{"model": "contrastive audio-text model", "dataset": "simulated sounds of rotating machines with and without faults", "train_examples": 39062, "time_shift_ms": 50, "n_mels": 64, "hop_length": 320, "input": "log_mel", "spec_augment": false, "win_length": 512, "tokenizer": "word", "vocab_size": 51, "loss": "sigmoid", "embed_dim": 128, "encoder_arch": "convmixer", "encoder_norm": "batchnorm", "encoder_activation": "celu", "encoder_patch_size": 4, "encoder_depths": [8], "encoder_kernel_size": 9, "encoder_widths": [192], "text_encoder_causal": true, "text_encoder_width": 256, "text_encoder_layers": 6, "text_encoder_norm": "layernorm", "text_encoder_norm_position": "pre", "text_encoder_activation": "gelu", "text_encoder_mlp_ratio": 4, "text_encoder_head_dim": 32, "text_encoder_fused_qkv": true, "text_encoder_bias": "none", "text_encoder_qk_norm": false, "text_encoder_layer_scale_init": 0.01, "text_encoder_parallel_block": false, "text_encoder_inner_norm": false, "text_encoder_drop_path": 0.05, "text_encoder_positions": "rope", "init": "torch_default", "residual_init": "none", "optimizer": "soap", "beta2": 0.95, "lr": 0.0021, "beta1": 0.95, "shampoo_beta": 0.95, "eps": 1e-08, "precondition_frequency": 50, "max_precond_dim": 1024, "one_sided": false, "adamw_lr_other_params": 0.0015, "l1_shrink": 0.03, "ema_decay": 0.999, "steps": 7300, "batch_size": 256, "epochs": 47.8, "lr_schedule": "cosine", "final_lr_fraction": 0.05, "warmup_steps": 210, "weight_decay": 0.3, "adamw_weight_decay_other_params": 0.01}
Rows from block 3 of the text encoder, named by matrix and row number. Rows with one number belong to one attention dimension. Each number is 128 + 32 x the weight over the matrix's rms, rounded and kept within 0 to 255. All counts start at 0. Numbers have three digits each.
# q: attention query, key and value (stacked) (text_encoder.blocks.3.attn.qkv.weight, 768x256, the q third), inputs 128-255
# k: attention query, key and value (stacked) (text_encoder.blocks.3.attn.qkv.weight, 768x256, the k third), inputs 128-255
q.172:116124127116129131137130128132130131128127122124094110130099151127128166128141129126138125121129120132130125128128126154131124127133175127127129124129133131128132119128125131123101128105125127126127127120121127116130130071125124126128129140131132130127127129128135127126164126123131142129124136128130128132119122117129129118137117096113123117124128126132125124135123130130123129131106
k.172:125129125133127126128118159141098131130135126122130126126148202140124129128132049132048120124136127128123130131128161139131140128126129162130097093125126127130122129147131133129095136139133136123074130128110066122130127195125118100119131126130117114131129126129123102125129126131157135127116131141127152131097128125126108135126125130132127110116128125165119128140130140136120125094143
q.173:126129130127128128126130129126128128130127129127132121131139124131125092130115128126128129126132127129129128127126129078129128127128127125130126130125126128129117137127130109106127127127133129130131131127128127127130127183127131145127133124133128128128127134129128143130118112129130132128128126118130129130131127128126127129127130145132144112133130129116125127127128127131127128202130
k.173:130135127130127138129127131123121129126127061133117129142127111123125131119122121133255124128127125134125130134132123059131130125134124122125125133114128129125129131119118129127113130127128127134129124132125118129111128132110126132118128127136124135132127133128127142128134086127127129130127110139135151154108135142126129125128120129129150129126129174139129134136128098142076126134128
q.174:135126127142119128128131128127128129125133125130121139127128124129127129128124128130130129128127132128133129133126125127127129133126129127129119158131124127129109124125129125128122127138130127128128130131127126127128131189120131135132126129129126130128129130129130133132130126129128130126126130126131135128130123126125160127128129118125129128129129130127124128124128128129131128136128
k.174:106128130132128131129129144129118127151126132127121130124130131138127127127127128125129127132126112123128132120129127120132119130129128143128125129112098126128127127144135132121130132126131135127128129130126126130141125128126124130128126127129128111124126102130128144129099128132151130121110130141128130131158128119125129125127112124072125126065129126142092128155128130135126128125132
q.175:127124129128128128119126129130124127128133128125126136130125128132131126129133132129139128131129126131141129127132126127130130129127137128129117135137130125125139130126139154129126156138131127129138130131124129127128125141130124131128127131127127129130127125128130130131113130130129131133128131133121136130128128117125131129137126112134129134127130128132129127125129132130131129131083
k.175:128127130129131130127131126128129125131126133137127142130127122126130127129132129127255128124125154129092129128126129173129096130129130130128140127133129133142117129127126132131130126126128128126129128128132126125146125130131128092128123125123134130128129130126128131116157119118133117132128129123136140123080124128131130122129129125118133126129128125130125126124127127130127130109125
q.176:145127154090129126133131126124134129130113103140000255132124255114128090131129122123255160136122131213134132129127102203143130132127124138130162124137083118127100124131120137235105111123129134138114127131130128117124130139132143116125063127140115133145127075139130187127125099127134131118130133134168031142140134124166130129127130067130112052127128129127112127045097129128114127006125
k.176:130128127117128115130138133135127125140119121144076141129130138129129128127129138000028133196131136067168125142255059090129131138125136255128129130129218105130146106124086122108120128255128132117117126150139129130127124000196132088128181125129123133128068122115124255134132131128127164129111135119157092129208125102125132123135131000000002000128127128128129141124127129062084093000121
q.177:166121129139125117227134128155192132129127255115143095128095126127118113129134154255131131050118137208140131128125060152132129151130145131128141127130121130132124126123125125255130127122255175130118135132129126056213127165114133153140050126123125127182094125136127157126126101171092134069127128218080142127123128121121129127126135041157127127128131126129128119092128127153131125127129
k.177:131127129127132154128105126120162128130139110132183137121126124127124123130134137176120125138127127128126129131130126126131126140129127125121118103132219082129076127131126127255125129130141134127085136125127138132136135255132053130130017127127133135126127116126139078110117123130125128116125125124130172000000127114132136126095130128130129107036126086134127127224134125125018126122128
q.178:122135132125129117130149127119128130128119120141133255129129051129127154126120123108168111134128110115124126127128132138134127125129128129141162129124088147131255127133144130255135127127061172131104128185117134127132126130123126143128127123141132142130128126145129000127085128132122129124129130131131127129129125132128125127125123071142129123127127128141126125120127127126117128000129
k.178:137125128103128135243089129127138146123127124154242123130128033125128133132139122128000131128126126244182121127125131125133095121132122112131127109123146119123112128116122128255122143154129125132128131131121119129127127000129150147087214125134131132137131160132129074128117133132125126119131126105255075121033127127128127128129113122092128098141129102122139137134129149127128122142129
q.179:128128130132131131128128128122127128127131129128166123128126129127133243129129128107143124103125134078041127125104135114125122126125127130126124128124180107125127128122126124000125124131128185125123125134130127128110133018137087134123198098126131129126127118132130143139125129126124126130126129132131131127131126129125133123123123150122126130133128131135129132119127126121255127119121
k.179:123126132134126132126137130127170130129107123128196133131117155108198115128140134110061158124131138080130123129137126067128124138128113124136134128116092132165133130127143129000201132135133109126133134128130161141177141183129126157131127117116129112123120126110130255122123121137129112145130128135193154122126131079127127128121141176057125177126134130106132111125132155127166128146120
q.180:131124128128123130137138130118127127115129159126151141128127129126126130127130128184081130148129136109130121129151131144130127125128128131127109130128125126129133120079134131119116126161120122131117128182101125128138129129129157130126126123124141131127127128127090122124125110140132099129123127091128187124083128131128129122123124134129115126129134129129126132125127123129188088121136
k.180:123127126126122096131099127127135138131111154132140164140126111126129206126125126133235123136130113107112127103133255080124108127126130148127132208125147135130118123135147125131127123153129110141130126134141157131134121255194145131127220130143137140128122128125126100127129132133110135170135146093155111130121124077129111135190120114129124118146119126126127123130134133122209130144164
q.181:120132130124130127133125126136128128130127129128125139128129196135109120132122131130134140108130131126127129115127122159127124128129143126129099125129127129129106129127123123065146127123125149126130124127152129132131129000115129132131128127133111127140129124129128115128123124126126160118124132173136153108134128133117130127125137165129126131122126129132129129140129133125131137133137
k.181:126128127125161151113129125109121133128123132135135145174127188130127122130125120137255118127123144120109123125221139204126130091126144124121132126138125125112118125123127126129134128127128130130131125136127104131125128255137123123125073143113127128129130121126131061129185132125148135139127130125077129129081127128127114131117130148130131121130137154132128131124140241124068128111123
q.182:123128128119130149131129134132120128135135136157072188139134170124093115130090106086121128216132121131125192115101100134127115121118137133144131132124232118115127123104121101255120131205191153133125131102255132127111113145123118118097126124131109123131127133126124133127159120118118197135125150112125123113176124131176129137123135177120090117134130127164127129125130103133000103119137
k.182:129124128135127115255117127129142128126125062160161163129123049128147206128108134132000128100125136130128126123135126255130120149127099132129125128123201136155119127134131152159132127128128125147126123127130124132158129000136135118131255127134127133128124128128130122122100126132134174132136129130255181146000122090129129128125127135158126147123123128126131124144125132127077129153120
q.183:128125125122132120129144129164130131128128136120119144128119127129145129127125128139102128127132125126132128131128153131124129122128131126132127136127123125130128125125199130127115127099128126129138127123124131102128135129129130132127128128132063127129129137128136121128130127129129125141127113132138124126132121125124126122124124128129126130129129145126129128131127126124118132110170
k.183:121131126132132122131132130129121124127119139128126126128124131130127123129121089133000125142122119130127128149125132130132146129128130128128124083127132124125124135165123138131129132140129127129121156121095130129128144123114130122121127126127128121122138138129120116128129111127137126128127136119131143127125128127125127133142123124130126112128128109132129137131130125128125130128138
q.184:127129127125128127129124128128128125128120130128106156127146113120121113122126125123125128127135127126136128133122132111124127130128127123129134128112130125118106130127133115159123129133127131126119127130136132129109129255127125130128119130127131128130130131131125132127133126134128137126127132121132146130124129127123126127129127145126129126129128129129128128129125130130149128104128
k.184:129125128131127117122122118130138129124142122129121134134129115127124131126119120133057128112120123126128130130121126086130134110128126136129111100123127128124128128192129120119124151138128118133129125134144117129110127018116157119128167128136134106153127127131115141159122119131123122137132161126136131124110143095142125136129128128118129125126130126145128130172123124141151129121136
q.185:128133132087131128126135127170127128177132138127119110135123180131117129127088128127228124120134130120119129127128140124143131121129135111124137125131098127128127131123095130086129115084133138135147131121133137127118125134136205121131150123134130129133127136126132126128122124129115132118130132129109249132127132136131125125119134055136136130126127128153128120110130123133149137145235
k.185:125130130127131149051128128128134126131134041130128156130128142124118200132127119127255126114138130124128127111128067156106129123130132120130132124137123139127142130137128130126135121127125151130125113131124128128125130148126094149132128132132137123114136123146132200128130130127132126130128123127126132127129129124122140127126129050155128134080126126112130089127127090127164127123118
q.186:138133127127127127133065128131128130129128119136129123125128123130131133126144128130132128130130128140121128130130132083129127128128156118128113124129134123129128127128130131180114129126128127116129129128128124127144127139132132128129125128138128128128129128126131124125124131130129123110127116125113102125124134125108129128128129145130128129128128128125120132127126123129148127133077
k.186:132067135095128147154097127121130139122126126106092101102120105131129125129119125117081129123123123128156125125101174120132113123135128131118130140140149135129111133020178158124125128137128136124127132124120147122140124032109131131118113130100105153126126127129129119135137124132126130125121108152150255127085131133129124131143131179105135123127126128135127137132123127120149135193124
q.187:125127128129126122124125127131126128127129099172128133170135126128130127124123131126148124136125128129126134129125125101123109128127128126122099133125165129126083130131128109203126124128127131128130127132127125130123133113113129131129124130116126128125131124130129100128121138142127128119128127142088124131125144128114129122129129133161130132127131125126127127132131134127125132175114
k.187:125131131127045120129130127131112127131134139150102103201126097128121142127117115175137121129124126134122135131137102168131128128127125124141132121126175075131107127146120130130129133127127125137122130127134127127181129088125130139110110131136131118146108121131125057128136131135126129125104162131120159157002131108125127128133101084146101129126131130124122129147131144168104124129139
q.188:128127130132107129127132125128131121124125128123134094175133044125132172128130128130132127131130132128122129130121140183129127130131135131120135136134127151130146124127111150212118129087126129127129130145123113127124136062132096135125141126131126127132124117134129127124136145129131162139127129129126111122135128132129130138130127080127128128134127165123130129129131133124140131124128
k.188:135128128129142127125182126125125136127130131128126086126126118129128128129148133125000129129117128120237117139131123143128123174121135162121127131129111127134127136142037080128150132112128128128130142117102130130129142128127179146117105127125137128123133131124127149092121128168129039124127113172164144136132129126128126129186121128109129135135159137117129123158126174127141122129137
q.189:130128128130126131124132128101131128129131127128133128121137115127125127127128129140122121130129132132126129132123132127127130128125128123126134125129127126129119128131120124109128130129129104129128144128130136129129112122127126129131127132128127137124128133128132129121126142128127131120129126129128131128130127128129127132124130135131130121127128134137128128129128126129114127126130
k.189:129130126132145147130138127130095135130145099130149143126129181147127139127132126127132129127117127128131130064142123096130128128126129126131110129125125129125127129129126103127132111126129123128129090134128130126129129142159121126126124129128136124134143129125127119134106122128129127132130124130122127108187128137127123126127118126127134129131128127125129130124117128128129127126129
q.190:131138128135119123127129126141132127123120128133106165131130123133145127127153129125144127131126128129123127137126136135127131123127133152130132131143131129128129133130168134143133130000130124134125129128112127126116127141131128127128128133133130116126127127127152125128161126118126132135129121142131131132134131120131128127142136094089132128129129133143126128129140128128127151126132
k.190:129130129132137137129138130132151128116128125111109116129135116127130131133131129133000130129061132127152125126065134127131130155163127130120126131127123129128108126105140142115124130134128122133129129131081130132096128090122130126128135129126134133128113131136152140133052125125129112111126072140181175130123117129128124130126127131123127125129129133125126131137129129130132110137125
q.191:114128128128128128128126113128125128129129121127128133124129129130129129128128128128113128129128128126128125125129132138129127129129129131126131129134131126129127127130123131129130124133132126126129127128129121124128128098129127127128128127129125126128126130127128127126127129129131122130127126134128123126121130129131130128128125120131128127122128143130127129137128131125127129147132
k.191:124129128129128132127130130143145127125125124131128106125129156126124139130128130125133129124129137129121127124133135145130126127149129100120134125122114127126121128126128171125129130129126128130129133128128116127128127146126120128129128127127127130125129129131129124117128129141129128128129130129120132131110125148127122127143127137127130128129122127128127127093127128128128129132091
q.192:058126128135140141024255129137126130126198113125135130116133131129132121121100120255083130112131132138056128128129007112131129125132208130149243131121138118128126131131122118127127125116116129126127130119153099115213126079129130000127111131130124124135133127126113120127255127126133086133125132131158110068156108134125129125116160129121139113130115129131127096142131063124068138129125
k.192:145125136104124129055191132167127128127170092130075132255165117132130029125110112138133135059133128000130113128135130255129163140121115153129000092122085129125108125117125139156121132143135131127095138095125161124121128252137197000121127116128129095137105128209128130129115196080124168124146133133134165041165094133123148150236130255134126127123126125180080132112125126134255079132073
q.193:127125124118120119141186119110131132126153184177136134125124125128167122114129131142183126127137129000203134138130085079122113125082095128142136124132165129126129128191133118000127134130064132174122130117126018127196131255126123084117147127133135126105130129255133135175016131128130154104132121113134134134138128123117125129127129131123124071151128126127136166125129109122088136123142
k.193:091151125128141148129127128137124126162159114134124115136129125135128255141028123202131141131122127167093121129129131069133126138127133122125153099126104159129128126133120129183130134040127128128127164086115131117077133144136128121129153127115128133126130136061130124127129115027104000133130123076124077255131131129107119119128159158255168130133125105124120125134095122129122129028189
q.194:158132122117148176000131129127129127244255056195000025125153255140129000125196128137101128035125133250163127129120180234126122135118156122120000131123046127127117135130111152039000189127097134127125127109125133175000239129130130152134091127168134163142140117245134113128109125136127065114123124186150002099114202135116135197125142118000129164112132131123119135129130108132255122123183
k.194:100126126169129106127178130112130128127131129130133059129114108127128181124128129107113129153127129255091128132108132095123129125130128180116211124131255085128111127128127087000163125143148113117128130138126112129235127255140122121130118133102128105125127097124131142127014125105127077142127114127190104138114127134146116111095122121132128121129126128119128120131123135133255144118137
q.195:119128128120128126128125124119197128131129183134112120125144217096127130133174127010115141197116120108053145129139106255134111137131123160122106134131155125125073102136126100090122133109076089128128113118125134146112139078115174118134127138242105125255124125127109125122221126124137117141128124132152132184125141121134077130130120034111067255125132137077125126069125129170000130193255
k.195:128155139124134103118075127124126127122118118121136177117128255129129103123255127000118128160134122188126132136122101159131137126130167126142092187126000130125072123128218161242083135190082130137126125125135129139152132127127126135129126126129127124110126125227130184159129127151135161131129100224126123127000172142130126180130115118130136122128128132125121103133157131135107129139131
q.196:129086127141119131010000115127253140122130126140126115158130137126140014100182129028128127211118236184119131131131132124106140178126126172176000119144000148135224154140126143255077116142163108121110136081123227122000128127152172155137128132116154161116162124180131075133071124190076173127121171159000133114128113128131122114145130134146131130130134121158067033255121128116111161124184
k.196:132125130114103120129122126127129121127113125109136190203133133140131218124110088197129128126128127116111130127126079137133104130125126136123215128125102122128132159128146096160123125144140070135128123127094125135122126130082200111136127130122127155205106122000125216135147122127130129125123105151255187175122131128126121136127132000217121117128122112128129132121122130127124133123069
q.197:130135132129130129128122132102164122142146125122110058130131134125127049131197128255125126120129138089128128121124129125130138121125129130125255122120174131141127138111135134104126130129105130148141128131135135123036128120129150128122132113135125124130133133114127132127132128126080126127129129148128114123150132136124130131116122148098130127164135153144125125136130158157135128174127
k.197:135128127127144124101117126126134129144129136129169129133123128129149137129089131113255128070130127000158132132126105035131125127127124138130184125143085128125128129132151125106125131133149123127128131130130135131113127128126120127128117129119124128170118097144134129137104125121183160136128123127129125076115131126121124128123131114154130127129131124124149124123148131130134122125121
q.198:134108128152128128122125129118128168255208151128232138124141150123130132111224128255115021131131110129000162129125124112074127126128224133129127122139112127130198126125179129167108174132000163031125126127124129129000116127130237217126255126162213124174135011133123105132115117140083129136117127241128067022148134151116129135116149108052130182054131122130085125131125121163129127142121
k.198:132127129122119124076121138124124129124066136132159141126129130120140127131160113127171122124146079189215131133128129130130135129128104107110121128040099058128168129125164127255124125143143123127154134126122164129137127127118248127127136131139131126128090143111130122136065128127134000129127128094190067158090121131142127132132060140086127097167127103129181120068128122130131130133071
q.199:130124126116132128123108128127130128125121128133132148125131175127130147130112129123134126098125123202122126129121125128129145126129127116133123130130122128128155128126088128120130125125141127127128128126136137124129114128137118117122126129131134136126126138129137128119127132128050170126130135121135137103111090128133129121135128117135137111125126129128127118116125122127130153020131
k.199:129126149127128128116148124129128134129129125128130109129132122127128125122117130123107127129128130127166130130128125140125136136127129145130126126158114128128137128131126132128135146112118131127140129125102132130128129129124128133126108122140125131128130127128130125127006130136177135127129130132115135108181129120135125129126127011123126137127126138072129151127128128143127127128129
q.200:128101105141122124117127130129128130128099129146122124132126126127129107130128127087124126130136124134123127140128128127127132132126131131129130129126124142149147124125128158169126132142120128128131129127125123126160127125145129127121101129135122143126128127094106123130125131137130138139128126125124149124126127128127133129132128175098104131155127131088143126128144111122136127120098
k.200:126133128129128131147128129132117125137135126111127127128128123126122099128112127150123125127136128158116129174129137129128128127123130129129125135141138148128131128128126130139128127132142131128127124127129126117136128130129128109127127129128077118118125135132127119129135128127126102127127163129120132114135128129137125127128125161130132125131128112132130123126125128119131122071127
q.201:124129128126130129064110136150131127128121136131113170130133123128126165125127129140132131127128133134101132132141092126130132127126141127128126129128128079127146127132127085136129133108130110123123130129131133131125127133106134105129148130127128129128125129123124142129130119128127126125128124128124120129128127135131128127125132136137129127129126124144127125132135126128148141107140
k.201:130129130128127129124124127128148128127137130131136115124127129126130124128127129144128127128128129160128128114127134124120127130125127132128125128128122126130121127127129122135124128136125129127130127130135129128102109129129131126127127126129120129130128129125128140133024118140129107132127126169130126130126127128127121102101129132113136133138128139117120128125129129126108128130133
q.202:129132129119124129124135153129125127127125135127142131165127127127126121127135130128119125126128149132126127123128125131128126126132131126127127132128120129129103127130132128151131129132133129125127129127127123142129129148126126124128126128126128127112134126137108125124130125228131128128133127128124136128110136127129129130130132118127125128128127129127118130120124126125109127135127
k.202:129126127129114127130140130124133126110126127128127129128130128125127126131120128125125127138130122134130127113124125134128149128119125120120130127128131131129136128127125129148130128132135117134153127128126128129132128126129152123134118131129126146114121129111125137122124126090127130127129144128123131127129141139134129133137128100120130127128129128127136127126136125142122128122136
q.203:184129128149125128124217109146131124130149108207060172136126090124129000127184138236110075134127126125255121130121144129127156127133136124144080126122134069140117129123141255130126153175166130104132130137141149098051127255126141160126126119129145118118126122255127068164125115128128135133126142201141059000125157129137196125125154145075146142119128125135113130112143121128000150136092
k.203:129128119125112121182118130124120118127111128135139131127129127129129144126115122005129122133133088026126132145138128124125107131124129118107142122112182101123132127131129124253129123130255131121130125125129122122130126000104129255128127150122255118146127130014124121131000125130130125132129126152125113255135130141139122129116125050156126128126116129134128146116096143122067131128123
q.204:138129138126129127082134129126127114128123125128119114157127131109124068126126129122111117136129129131124128126127135139128129124128127125131131162126114119127083116143119129129113122129123122119127129136131132137125128111133116124115104152129128128137127128133115133123128123130131128128128188127122129144135133134129129124131131137127121125127132128110149121129127132133133126142087
k.204:128130128118138129130152128129126129128130122115111129128116118123130125128111132087130129127129124128107127128124122130054129128126130189138126138127125132125130127128134136117140147130136112126138126127131125127156131163126132122123116130127120127127126127157131119126142130130151132134127131127127129123136128131128168130130130134126151128123119145121128143130142122126128128130131
q.205:112128122125130127130127129127133130129119131124130108125112124125149163130165127095162126102128129136129128132128126095131127136127128122127122122137165130129122127138127118125125131178157127128129129130112129132114126150127157132127126129131158125104133129126128126129184113116128077127126126131131132117130126130130127084124124127133128126131127126110127133125123128134132118126128
k.205:134130123129126203130183127122127127116143065125165199126117132155130130130169128095116124124130127128131128125130126140133125134128128121129132114129144147129129132080128133112127134144133132131146127131125127126135126136130170130125119127129135132159131120109135128129182125134130116142126130126137140117127122117167132124139136124177131127127123132123127128162127121127132124132097
q.206:128131129128125127116126128125129127126127139123139127122119133130125143132128128122124127134129077128140121127131104135131139126127125128125123125128120131122132125125124128133126126123133122126141128129130128123130127122130125119140148132128129121128127127120130128127125131124123128124128124130131119126132100130133119129126128139118128122129128132086127129128127129128131126131109
k.206:132128129139128126126129127126120128132178128126129101128126122128122127127129129136127128128127126135127129129124130128146124127130128128128123128126124130127127127132127127129128117112125126109125126118128127123068129124125126136129130130126128131128128117128158130126127133128122126126133123130120133125118124121130127129127126129121128120129128126128121129130126128108136129129115
q.207:134129110049167134000131082126127175157120157124157189000120195129114255152202106159135117115096062141040145179077137130130164120162157171107174095162210129175120117148136139222194139000124044102115137125125014117128116213148180149131255121093111112125147119128103095105104146066140118188092081111129090083255121124127147132131156000121123127073121124000103185170099120103255119065178
k.207:119117130146087132128120132130129128133113074132115204235128122122128018131000161176144113000109136255145126124130203090126119134127126082113238126141108144129165127116128137106132118131103113126129121145123128136115129142102130125136000129127103132135091138007123142120179124121136209126125127101150186000140125076128152124226130255132125110126152127161133181146128130142255132158000
q.208:129120109112121132180215132146132128123111131139122125133144126130132093136107117116142175128119123143133125122124131120133124133124141156128173066133117133147195128124124108146128142094148126139122131140135126140116143255130070137124134152132125126105126127023116104125255135056129204094126127058130126040134122124127130131132131074123126125088127130123134100136124120121255082188137
k.208:128121145131111138017136133136130128123143147123118046075129107125126119126133117237133135119125131075128110123144141147129135125127107118106106129128139116121000138127123047130132092140088183101153128134128132114080130219127255126137096138132131127239133128111124236126106126181117133123105149141255163097149119140131147128125115180141128170141128128122132127132130126130035125117125
q.209:149130132157128213148128129131108127129131137146130117148106131126061138132220127114073098127144138255129136115110125146121138126127128099133065132130156153122195131120127118073110137166033169144092120096140154128130122129121138123136255122133155203134131173110128117130155127169138106125129125166120128127058206130143128130094118156159155127131196127133126124191137123132255136109109
k.209:143130116140118097027130124130114128108034126122060128044148130137130156131132109127177131130126125164134130131125121255119006134111130130110121128125149070128099132122129020082115132141126123122148126127122129134109127129124238179119117124130148144124123143028128000133081128119084000142127122138129122119020139128126129130126123178118135126134127125095126125195145131138255130084133
q.210:126128125148100126199058101133085128046062097126125225033122137130129175129117128047000127125142125020142125126132115123127127158121114122085139138082127121125119122099119039255124126131122132131127127100129107122191128137123102063116133128159129152130128128123132112125152132129137131124129142124059150133052128124129108091131116086153121119152115148145132130134160131063130127101130
k.210:138131126124128129131152125123126123115131201126140139111117087128130020125128129134128122127126122141135129129152151124135112130120132128125136125125255095127102132129132143126128123157115141128127124137125132126255127057131124136124124129130128128126099120126128126130170124147116119127120124132131129128130130137128095135167118138063122130126128126124128127131152123130030123169081
q.211:125125115139051137255000129134146128124103130101130123120111117130128150129152129255132128144134125128066123157123136053127136144127133117127000138120245128130129120065094085133135134140255130164089136126127067115138131069196061136117208127128080130078105138125133131116204127152196140128132130079150191221133094125128059125121000088139129128205130130128132067122198255122250111000133
k.211:128135130000132138135000144133133140167148128127132117123140125131123141131157126137130127133131145253000132122130124086099130092131134067126192127132072117126138128134127102128128123045124084138138128126129126130129119141135112157133178126125214139187154124108128129130133115117115000121128172086255128125109131128118150126110141000130127129140130127127121137213058138129157129131216
q.212:144128137112124154194218137190128131155133065119123130243144178128144126124000125000111130128140142088152127102173111131130049108128000136131160123141138127116151124130119175255001132159128131146133126166153145132255131124117056036122130102151137132132138134138175118155060111000113204065134128096218126107119146118130125184128133205142102136136130133122129115138124125205165157188000
k.212:124123130108141136116125134147122131133132129053099117138129080128143031118081133000204135138126143068121084129140090255121129083102112209128055127138122192131145131115127111116175140105122131134124131135111133128145130142250132000118107078128086135149144137197138118124148136091126192111132137123176215043000111128110140128141150126131127104124126114016128098133122129130141123131127
q.213:143133131118125128123135117121127127136206153130159104135105126130122127126024128131130159128150126124092134130145123126124101129131130161128128120165134122125111119131131127117112141125147164142128126128114099124128127129128128109129121108127154128130128116201128133139136119121166131132129108133133130053122133158127128131129120000055129165116129143128117129054125126133129122183051
k.213:127130127128128127134110127127127131128127114126163128127101133131143131128128129129133065086127127016130135130125123123132123126123121139127202131129131127125121129127127107125130133128157126128129128108124135128130127126127131131128088128128152169125129137124130119128115132118119126130118129127105124142127126127119128121129127128122127100136127126124131129125134127126129130134215
q.214:125113133118113122000100126112129125133117089117139179129130125135153185139133131123142133128184133255107119135103141090108135146151117120129000184149119255123255127122171137131123132111172117115126132112130131098129150100170015131128255125137255136121130087116170035139000164123132022109129181076136128146081119138116129126153129176128132134147141128129128137255141130120130128119120
k.214:121127125129157133115119127126121126131116098111197179128135128144130128125122129134120130127095131255125158124133108255121127126128128180126137127141102123124127129129087125124148140073129127166130132127153133130112122142123136128139129123125070131130134126132123102129153125099131035133132117125124168059122127138124119128124126109213125125121127130122124120198128129145255130023166
q.215:132129128115124130125130121132127137127127124130110125131132128132129118129124128108130134126129126127128129126116129128128112097131081117126140128139128139128128129126128129179131129123120122128131129129121129129122126127135126138129075127132124128128126135128122136130131128112135134126128125124126099106127129118132131129130128132124113130130127148114127176107100133128104135165125
k.215:125124131132129135120142127130125128130146122128129128124130128118129131131082128089122128134129127125126120132074126115123132128134123126132135137130131133127136128126139144131134126132128126121124127129129112126128128127138130129127128119120128130130100126133119124116122130134126122127128131093127141146128127129129128131133127129132130131118119127124128131135136128128128129128123
q.216:145131130129130125133125129130129126160123127074166155130129116128099124126113130057148123123135121129166126133130134129129129125124129129125129140129083126128135132134129127235117129128127111139130128126132128129138130121125116107125139130126133165126126129126087121127127127117125143123136135128107127132116126133127161141134133120135158129155132127123135124126131129181130128076127
k.216:140129138127134138126071131132128128127135135137136123139119130128124149124124136131126129131124128129084128155125126104128134126128126165134153126145128124128127128143125127153134128095127113136092130125126041130112125126202126130129164108116129123133142126196131128130026127121125127128130132128132168121141129119130124128124132087127129124117128120131141152127118179126122128115185
q.217:126130127124138128129139129123127127149132132129127136083141134128124133130129128125124121136128127131128126129126140129126128127128126132129137129157129128126124127145130128108136133125136129110125123092132128127138127124128125128131163119134132126126125126131130142129105128097129126128125129126128125134128125131127125126125131117127125129126128129131126125127126127127130124134128
k.217:128124128128128127118137115128146128121126126125120129127130134129128134131113124126135131118126141130136128129130130130127129133124126129091130124126129120128124120121094126117128129135125130128130127129113129131120138133123111129130070129129124129133126129039126133127176133124127125125128133122119141124128130130129128127129119131135126128124130128132127128151127134133140128127132
q.218:128129127131129129131127124133125128138132110129122109150134125124147128110125130137129125131123133126199132125128148126127135137128138137132126155130124138128138131127133124163016133134046125133127128119122144131133126122136127174100130126127126129127127132121128125132118141125104153127126129129111131115128137127125131130131127142110113144133127128128134125194128130127140129125052
k.218:127129128118133115126118131133128123129127130120124099130126126129132148128156118127119161129127128123125128124133123129127119131117134156126131101137139131128140128121128127134128131129129145129129131114129129127127128117138132123128160130132128116132130129159121098132124131126128120127162121127128126127129127126116126134125130134133129134129128132125127108128128135127124127105173
q.219:117129126131130129128123130124156120124132152132117124123128130129128105138131127110150127134130141156124127141132112126130131135119115122124134125124130140128134132129112113138129124125123128153114124135133129129121128123119128131127123145128129131129130126122129121124134115127126125127128137135127122128116133115125120125110112129131136126124127119130136127129126131129125131126129
k.219:121125129130126129128129128127133128127125128122126125132128141154129127163135130129127131127132128138135128133132130127122120130114129136128129126137129131127129124130130108133125127150129128159128131126085126131129128129128149125129128132126120133126128128125128128129132203192146122118127128151126131132131128121111128126128127125130123128130128132131125129146127125127118129097133
q.220:127135124116128128207124125124133125129130131121145174119108129110146130138229131000142126123137121124123131122114122108124127113150131123130130128132123128128135162124127120137126129117170126124129133125129128129134104125138111131129136124173121129114133126091125082134135124061108132134131111158126127127142131128123128128128128123094116126118126125135107124126132131122093129146135
k.220:139131131103133129130000141126130129126105131129126127127127121128094138128165129114142128127125128080120130125129127126121157127129088146128132128178125099129129123132124112117131131104115089126130122133129128129093124128127127143149134128125132129130139130135128130125120122104125080134123126131210153131124123122126158111125127137123087121128128127149120127131127127131131128126131
q.221:125135127124128129161146129124126126128147143125131126124130131130124128128127132141131127122129141128130129131130136129128128126134143172129128123127138130127128128132134128139129133125126130127130128127132130129126121123127128132133130123126126126128133114159127128134131129127126127128129129129128127119126131129130131129126133134102129126111128126131130128121127127124127109125186
k.221:129129137080129123125127122127107128129127127127161129128128122131119131129128120138125132135128128127143128129127119128127127134126132128123146115125129113127129128146128119128124127129127131128128129128127128126125127129125127136129130131128113103125127126119128136164128125120129114127127128130090127133134128122129130114122129125134131116132128110134128129135125126130129128128136